config = dict(
    horizontal_flip=False,
    translate=0.12,
    rotation_deg=5,
    num_experts=16,
    moe_every=1,
    mixing='mixup',
    shampoo_beta=0.95,
    precondition_frequency=25,
    adamw_lr_other_params=0.00071,
    epochs=57.9,
    weight_decay=0.2,
    adamw_weight_decay_other_params=0.05,
)
Rows from expert 8 of block 9, named by matrix and row number. Rows with one number belong to one neuron. Each number is 500 + 50 x the weight over its row's rms, rounded and kept within 0 to 999. All counts start at 0. Numbers have three digits each. After the name is the row's rms in percent of the matrix's.
# up: expert up (model.blocks.9.mlp.up, 16x192x192), inputs 0-191
# down: expert down (model.blocks.9.mlp.down, 16x192x192, transposed), outputs 0-191
up.57 138:427525473644502495503448467483508459589511461535520491536441422419597520517520491442495494496489523434502595508560435451598561450559537481481486474568554513455508581488454526467525489474475475428473521495556492483513517485489593451575449591569479549553608590549584506483518450570484464516494565539487490508524492539553597424445490505486420508563478487494518451437586473484539394460514576488540460514511390392547494573551466409492574471526462445482571519459473502548426482445442425486483571533557478521496524440420468634463472442532474545529521548560470459546546455471413403514
up.58 122:527503497519533488629552502544529512463523601456559540559507474485511502555509436545612474541511520590426582530532571540525506569485482441471509491527537501481426486440453415429489448451538449476547471499478482517483584449478590408537486407549435563523476555524449533448544448492529465431472438481552475495422462481557371525546542504532491490563550542463472489450497393473495458454552584444466536348472497493586482468474499420495558396439456545484502512485515489526471519417478391500545449520560513480503569518545539579599495477519623463482509459556408478488500378540490482569
up.59 117:434557507538481417506577544498413387518571526466506494479502407481476487522605502468541543484597526479438495455502475509435533553481541470512500534405511551476564541542472466479494502619491438445505556463523485562504544535413481474501522463460487429414474473539424492473456481441516490475467527525487475458474484450380537469405542552479561544563438508456582440460525461458518490641412493544554440525509561386547571441441482448464558547415469529592470496536456513506351459493514513496490492531561595566586486573525574384556479542475435483585446490505512452451490468529510446496
up.60 118:499533393535365453564577494521477556498478488399457473573578476512478497535601548480534505514528446492582510500439468532529505478427464531508534525515558537427506554421398470427505542592483499454563437487550499558559539499487511504534532421454576493491508507562517492386475602453481505498528544461523560481481466431472518492550461558522497434598466522529510433429492443524675548534411494476522522507438506462464503491504559436612454444557453507454496531547502504570513454429532528394543455478461549433491442516587569491589509550561558508615442394514512516469508462454492460529
up.61 096:479468477483473490487434547591473435434505503502499584523524582511543544500455470395498555553527588596559570500554607486411434437494506498499503489459544565480484528495505564513520513566553532437519571477593515672497480515465471551506447491488390574468595494485387477524555645449448534515540519490488406438459503479501545528507524482539460478486559495522429438477422536586637538478444523521450507519477518440540539521522489520420471524556518478423522466434440565559446519486394548477509486495522450539557488486445535448527509471546541538517449423503535491388521474463378487470
up.62 099:464490515634445509621523422479460538567479482517532506450552479527453496518437420444482586517511526362512477507552443515470466583526441448514402530576514422494461505484461467509431508515533476489574580524541390618527533504511456448503478531503596576505503539514506490530497547475487443567488457506564469501415506512517553418558509526522455591516468525513545463498579523506493476473576429490397530487493565516457476517596463557475448562478471446501355463503500508534614469478415518501491456464555510652508518504535398407539460574549485547427440457457477519514567482423478511489
up.63 083:510523575433507460484572487556541608536524547498485535514542523460485433491507486482433476474485473508482438431528474596555572526454529493488482519543491375512489447529416581507468453508470616457465468552554543495536531492424407504431519568551577478414598546486466404500510443410530528526620462481403578509537488510473435490507443472548531544606511399524522496471466489454497486469527589522490513492440437477546479543438528532467434412527508405540512491509507448449524371505420526546582432494532480484456434496501525446359501438520631488563505527496508519505429407554508511472
up.64 109:469533471453471507386453469592484487436574507470544460554579576592524502548476498492567496447504519571529485558570575538513517492564493511452465441538540522517516449506508409445538447492595534417550514548440501552513516570531507489503376454483442491524405479455392486479481538485457481465523489458538478545521494517520551443573464468488442448489492441432502522455475543571474530500537513470436489400488438420456492441414573510458459462536467405541511510416508464555606494425534475493492548452501455479469401521546472617494594458519417544570493577548506627483385511503413597554
up.65 096:466496522489533443513522476501590450451477499420521476473568519530426479523482511588414416696481476427588391446512521446538476475479508530512558593458471490518424565471484549526430513500515492531523488523473469456441496527530406451451579616543472526440575485529576461547465542497508467562531450494478557465498619449482558456530531531520499507422382496501480592542512496451450472571489429490544510601556540528419475576529513537524503493509631480442460484422534497521491498560513585585514518438476523386470532547529478470564514636476488479541531468475531514545467484500530529411
up.66 074:417441442602396488486545451530493520484437508514487485532424438588508524459516428466564498504324482429549427500473457474453551539515526476453564465467482469403476444458557501451534518405488553588501566511513544536525489553521490525522524537528561495430452415530551531533439534496500497544433500535500493576531482426490512436483522481497431534498521485500496544503584464532494441533513437425509494529439469598461481497471437480611420502590506484423513477501652529491394425470560546579468513547439502430575429525599448425503503412498515549604484522392461485526530475548461474485
up.67 110:499459557583452526596532427417521505511461408596557459423452455495488565517426444496448464451427524535499510465451447545477432505501490475531481489523439513471535382555385488465467498482540430574515575476536452591549557525506490490524418513534472556458569516475510472560514526517569505480435422525504458518545561481525479541515514513436474590436500490489540568459412471486464419401509506506379476434509487497499478516508390514459485487467434495485537484497467476472478553459371596458622467538470501501501516354470462409411560509545421573488565468534498466504577416542563559527
up.68 081:503494495498538488497498470568590542508471518458488547524575469541451550459558546491511451457462475494451525602441525496387542423561442563452484429541456628493518515487500541525486542433572525525529454440474458504502454432485520504454525453546497508580537501509563497533460519569495443491517498501436539544591541523476567552480447513450484456642600492550433587432514441468507571432505592559538550535458533480494358591490481500501478555523595512432402502550498473576555594410430533492573487471467475378477518399560526509486461454641509488439474549546520487500554506487421513499
up.69 096:520436412504558502584467412519515524511419468509478472500485532451536495544439465540448576540453504473392486478516466581534565507601459505467490516565594381574481622517504528544494548469507546498422459446546503377500506529570474438543452401581487462512533579490457431458477413558503473468488476444508542513527452516409510522535520482484456452553516509479517424469538504535541513437506528528494514517539491528508569610506517546489435490547516539526363524498406503499480493436457483435452466481483550461497460499379546483407527511498435464629453598477500500509383626568549453530
up.70 085:362486482430492519603527507498598622531467494543454504361496505537542480467518524484503471567553547473517450448487462531465527526492593581538604561502477538540494445515436530458515512504533502479565455575599529591455601494584506498521435562488571559513558572484508542466553545477537488540446489602448512554561499515474579496597479499568498509472535494513603522420661444568464453560520464462545530423501510516477507509549405489486405571532542493481419518453411496502521505573415480507459539492432512510475496518412490499533480437532480561576415464446515497480462539461551531506
up.71 113:486555532614454447559424443432481503472458595464464429552467452480554489504572508556560509374480447522491572479518448406585511452573579482536430559524556511563566426465443470483480426366533467380563405463469417509512495528392520524464503492502553490501514553465477458530517467483460532476526451498484500512575476478410451542531530440596532471445523475560515409476445536459474512499616642473505490492533500437567492563510469507483435466535488402578524464549513492473481486514469454473520553575533479572470399463440518504501382508542472449503457505546440468510532514564520493571
up.72 078:498386442517535486524471472460495508496566444490587500513508539588446481451583519480596474570500573616480500523506575565436549531505409570469574480556459493539475525486506565520486546532532433564505495518526431520454561547534567516465525561444576487466504394595485595493423580495485477566590560555532522534510421499463515496522493558487582469569524601551519523526434424409556437555449512450588490523524488537533424514519504370529472556417481464394385482539500488501443496546561419472518525445503463565486499521442520563506501483414463479594408483545516495519458490515585494469
up.73 081:591531455385383421481499443540480462544471512537475516545375527440451480499523533555459458476527464542532528492557522531499514399489493518488562520423511576550471445405491499487490517487504448502491459512509470609439443467536467546508551488550448485519519585510486501436446549535377564490473488485502542445493481472464437493493599502483423497451382508449442389529374555514540572480416512480540523512490520415541507543527606468457482532556561452489438530588481484540619518596599564460512532507458482424492472496526474390421541567462554505621525439543513506481450449467508517470
down.57 117:524500609457512525567506474490538557378577509430583436505515487431429493476552451603584484462549457493495485526482448590388470525473458412502459498512426528613586476493497503529486516530479509529479402479434436513490534454480482456444572498443511496484418420427437494551503428490515596502405569447501540443471530539477418533564513559536563495396461502518522460497516589504478589566459399506447537450514559487521511471510570546589518526430479506500490466508528538490457495482552555434546496574546496489494458522625419414537544465480513503454559470588461515510438574592540580530
down.58 103:434478516473507499321470499432393552468381545508427547548474518485554550448522462453461474461525503374539512527465476473440510472484454500493514468574482551556513499562545585510553499467517527519505534486594575436515496474541559523551561573459595500440435435503584528514449574526497577532490479466471580540510496517490560498499489510441477494434443504496449492464487523478481556535476425527443548613600532532448481486582484597438428527548568497583588435433610471463573530511541609503515537482492415479460459433462510434398508526480447502570464483425420493438502479525453488449
down.59 114:451540410417485513498529475521534496444432490459449457454466516492505481510456604579478497520499384594559601459496527549496506403485496569569488479552457518591535466465574605514449518473543575505530471534469512506489540601606588608465563533468511542532488511570457518408460484447543464527571475519484443434510617520470547569539500506569451475603490558624496513485481528492486455540465507515412515474558496499434528534442597542502425443490515463408545426550518574456548445508502498537535517433462439396497548536588486538542515528451492442484538459495410482506516489601411534487
down.60 109:430376551474569475476491531471527432497557541520525470508441519524524584507548530500502501455510460536549531412474431570471518461529437453469435462544521521516517512622580456515487424473510546534469417586527496511492502568609457484481503474446571472481478437491514398591503553497563493471509490501662544498466439471527544504486491435417513403501503476461484553482467508599519537415543536497503464482456450583448460505499444471525575496517538587601486456569596582503552506473441513493425490427413472490420536494539433481388577502496492545599484600550458467487591534564555575505
down.61 115:545559405454563565485455540501488534535490657578475507541483509509515537453510597480498435560421492549526517515436505527510464566434493531434484550499480530400450417468549454556423525549525454514483478535514552471551418524522639483507472435455586469480411488526573549517434563454583464499535546560473486566527418475561531522441463457459457474495596492526529421426435442541470502445551522493466519507548527485444523531586513396439540497607578470597477496532519490527583555520522564566569540428460571448430618543479507506472528454555442493527500532506546517492428509399513525456
down.62 101:515448471518439413463408567572446497420523473388517552464472514492585492463499474485537508543506571623501529527491524528425546462492433453478508530523494581494471508457372490517567435512490489513596483438475533511547525480479421551563461434560412453583500495517554532553551410569533451481498464449503457462507528533517517523509447451478551497537514501475530569591381463484485525562433558552513532560373453506570508510493487490597592430538451409475496501469450539538482515485624475463505460463608564375448549540610569580440561486473502517479544512549549448473498450543527484491
down.63 077:591481428475507547505500537475472507419517499465459472524527536593486497523508583499600551470521533467568567579429563414477450536543439453544537491515548499441476596533584514485520592557470450519501506496516440490466399497488609418457479421499448488457404423533510504547452557504468523495370590468578498559567457480464510507453511554481573509445542496561519526455459447496562499446544520472441468449516580567429510485490451537551517548550440494592483536531507540494511639500518539527509519488465473578464480520527517517499413551530331510470480525501529424535522527501613379596
down.64 106:555448590486578537609452487466515498579457511526532526446458491450489470396506523446416559492473529422531500475506605562506417473451504510529550486496547427398468573503561564537448543556444410469473535518566587535517459459514489438481481519560563559479572515432528402494473521546525520526462500599441577485442459497474453500575502500551574507446519515514511514519527412435423562548514451437504508562479461630509510446566485560524437537546499591501476489556529455430470519543473489575470495565537445468564498535467465498457347448558470541446548477380504573476500481609482513575
down.65 090:450468472539459554618413453489535477474517374525493405449434522499498527458562508464460567451491515434457525516515528486397459445512539396471462414616463488456568426497538514509544444497489499532521457436497495526500421417454590541454506546464475486575444423401503519576557534453529498429520557516396534547578473563500477499332543487511441541425516458483421480403470531459473559483431510466482552498536443525582503396568495509427492520451547565488514475550475459532476447450550545527506395537539442493455471568487473482466525550552589507481522432506419489572519454475442490482
down.66 076:513522498413485499466528525515575426532580409529521528510593447480427523593561488448598501542514505528439499438495580571460479522476568530506462467503484509495533612465470577500529491564522536444551515483490466448398415497469515484378518520563432469504498555567478476463573484479455543468536499577448512416475430449513405501558505506590491526532566474575490463491503485542467553531486512528535558342526497506576529487542542660610552508422389476548500518478389474427541512468500451522511539498577569517420463471438440507548579539503555512446502493605496433512528485474532502542
down.67 117:462448552542569464402555583546496424497513578459468569419446535471573485480559451451493535590575534454539520492412504521454486463604491393450512625457518520502570599406509474552497431503472551488513387507523559434525478461447514513490502512581492546546503413495560567568475470496421395519594523437552462450457388452515526523579522491468493382555538554479493424514541468537578507550552515466551472563497515490566511488519535504496529585550479525536486494501457564541400510435428471442458542453582584384488443584531506560528540516497482476466490476475486521526485459514435490502
down.68 075:514534526563599458389455361459448554544506496464504524489622530574505582524447481532545552549486499586549466502523503536564515494459570473542545601388481455507561521517523437509505486590453498426532516470483397426514505532506440539534527453547513429458467506448459504540518564523507518532525467542508492426526383511473495417496515479564469546514437500413525494557492552532507482502433468418534515482566444520470500555517469469515538462469457507502469517507450497516420470460612448400429471470534472518517419576522526587542614471404547507592595440493507527459392531580585412471
down.69 098:456611532525495517408496518608518580525538501594507569467490371553636479526519563501472499413440386566554469521500496501567482544419556495525532445409478465449598437460499435444496495471506501568506551501365483543491441436465598504430530524507635548491456449499514526527515448513545518584521494481490485522516513541506517534531506454494454456405464505517555453514417463477517449505558506460549451521502488582487453580558485449502478508502561507485509552486544546476488479554501437496508525537494472529468425509544362508503473487482690518408559473500526474500622475549525491491
down.70 085:552487568501486516538557555472427450551458560479570492554485434525478517528481495483498529519427556577427556465511470498588546475514409467451505408488576469495556525422434557517519454549467431533523454481550534561518458490433546551531552395491461465533361544553537435524529635540453439437536423455560443470459541550527423560436553529496542485495559600533455530511453467551541530393450540446528450533403484540429579506487551516518459539456532414522497431492551537565445549598518524534576516467498548512531439514590506543400483460462567491469470580443485393497490550523426495526
down.71 108:596516388515537420456474496390431525457548444506534500470537404508449539403516536562549470482482490420532507470576406609587604576561471498530553450485463555516606592435487543475450560519486466585429479475507449507486446456492625471524561498541499489461512505515468533434418518554547482503562473513538530449494522484469537433516491439438502449510432556443546552534502414474484534492494484451473485457601497473468490492551515434490586464486559603454442530505558496465465472463519547444493474495602461413516499635520560488501423559385443544432462458491522502436451548555472488499
down.72 066:441566474576585549432546405480547556492527530501538538462471513531437544480488570516461546425486424474541517424491458639496495560527553449493493477488501579519466557515548543456520501524423483480465574554503532503528537529546548604581475542436395503525551571493499470501507522452523481410498531523555460461588515468515467512450536483386458511501366439460516473470604565532529523450534377586502524484523519517338504551527498510407561459526525526563489537511429486600532489509581549504517556519487524611571527467526463424380522551492536593467590479480491463543516515462470490531
down.73 097:570510550570505550494559583475494526541504562402471498442496529568534549478556532530430537537447530449593481503477498469453524457491429551521474522491529470460583565587588500467457520487553605480503518631564512466496583496465610371485522509461617497500515454476527467553544514493535489525494447413533507529529566566542542497418506474524510437530588539553514530486420557483426437608506487486432464536533406622489531514424461486561567439584535557522508499447528524515534587422453493540504516456414546491478511364522475519482522546506540584518502553489510446470484541589523425587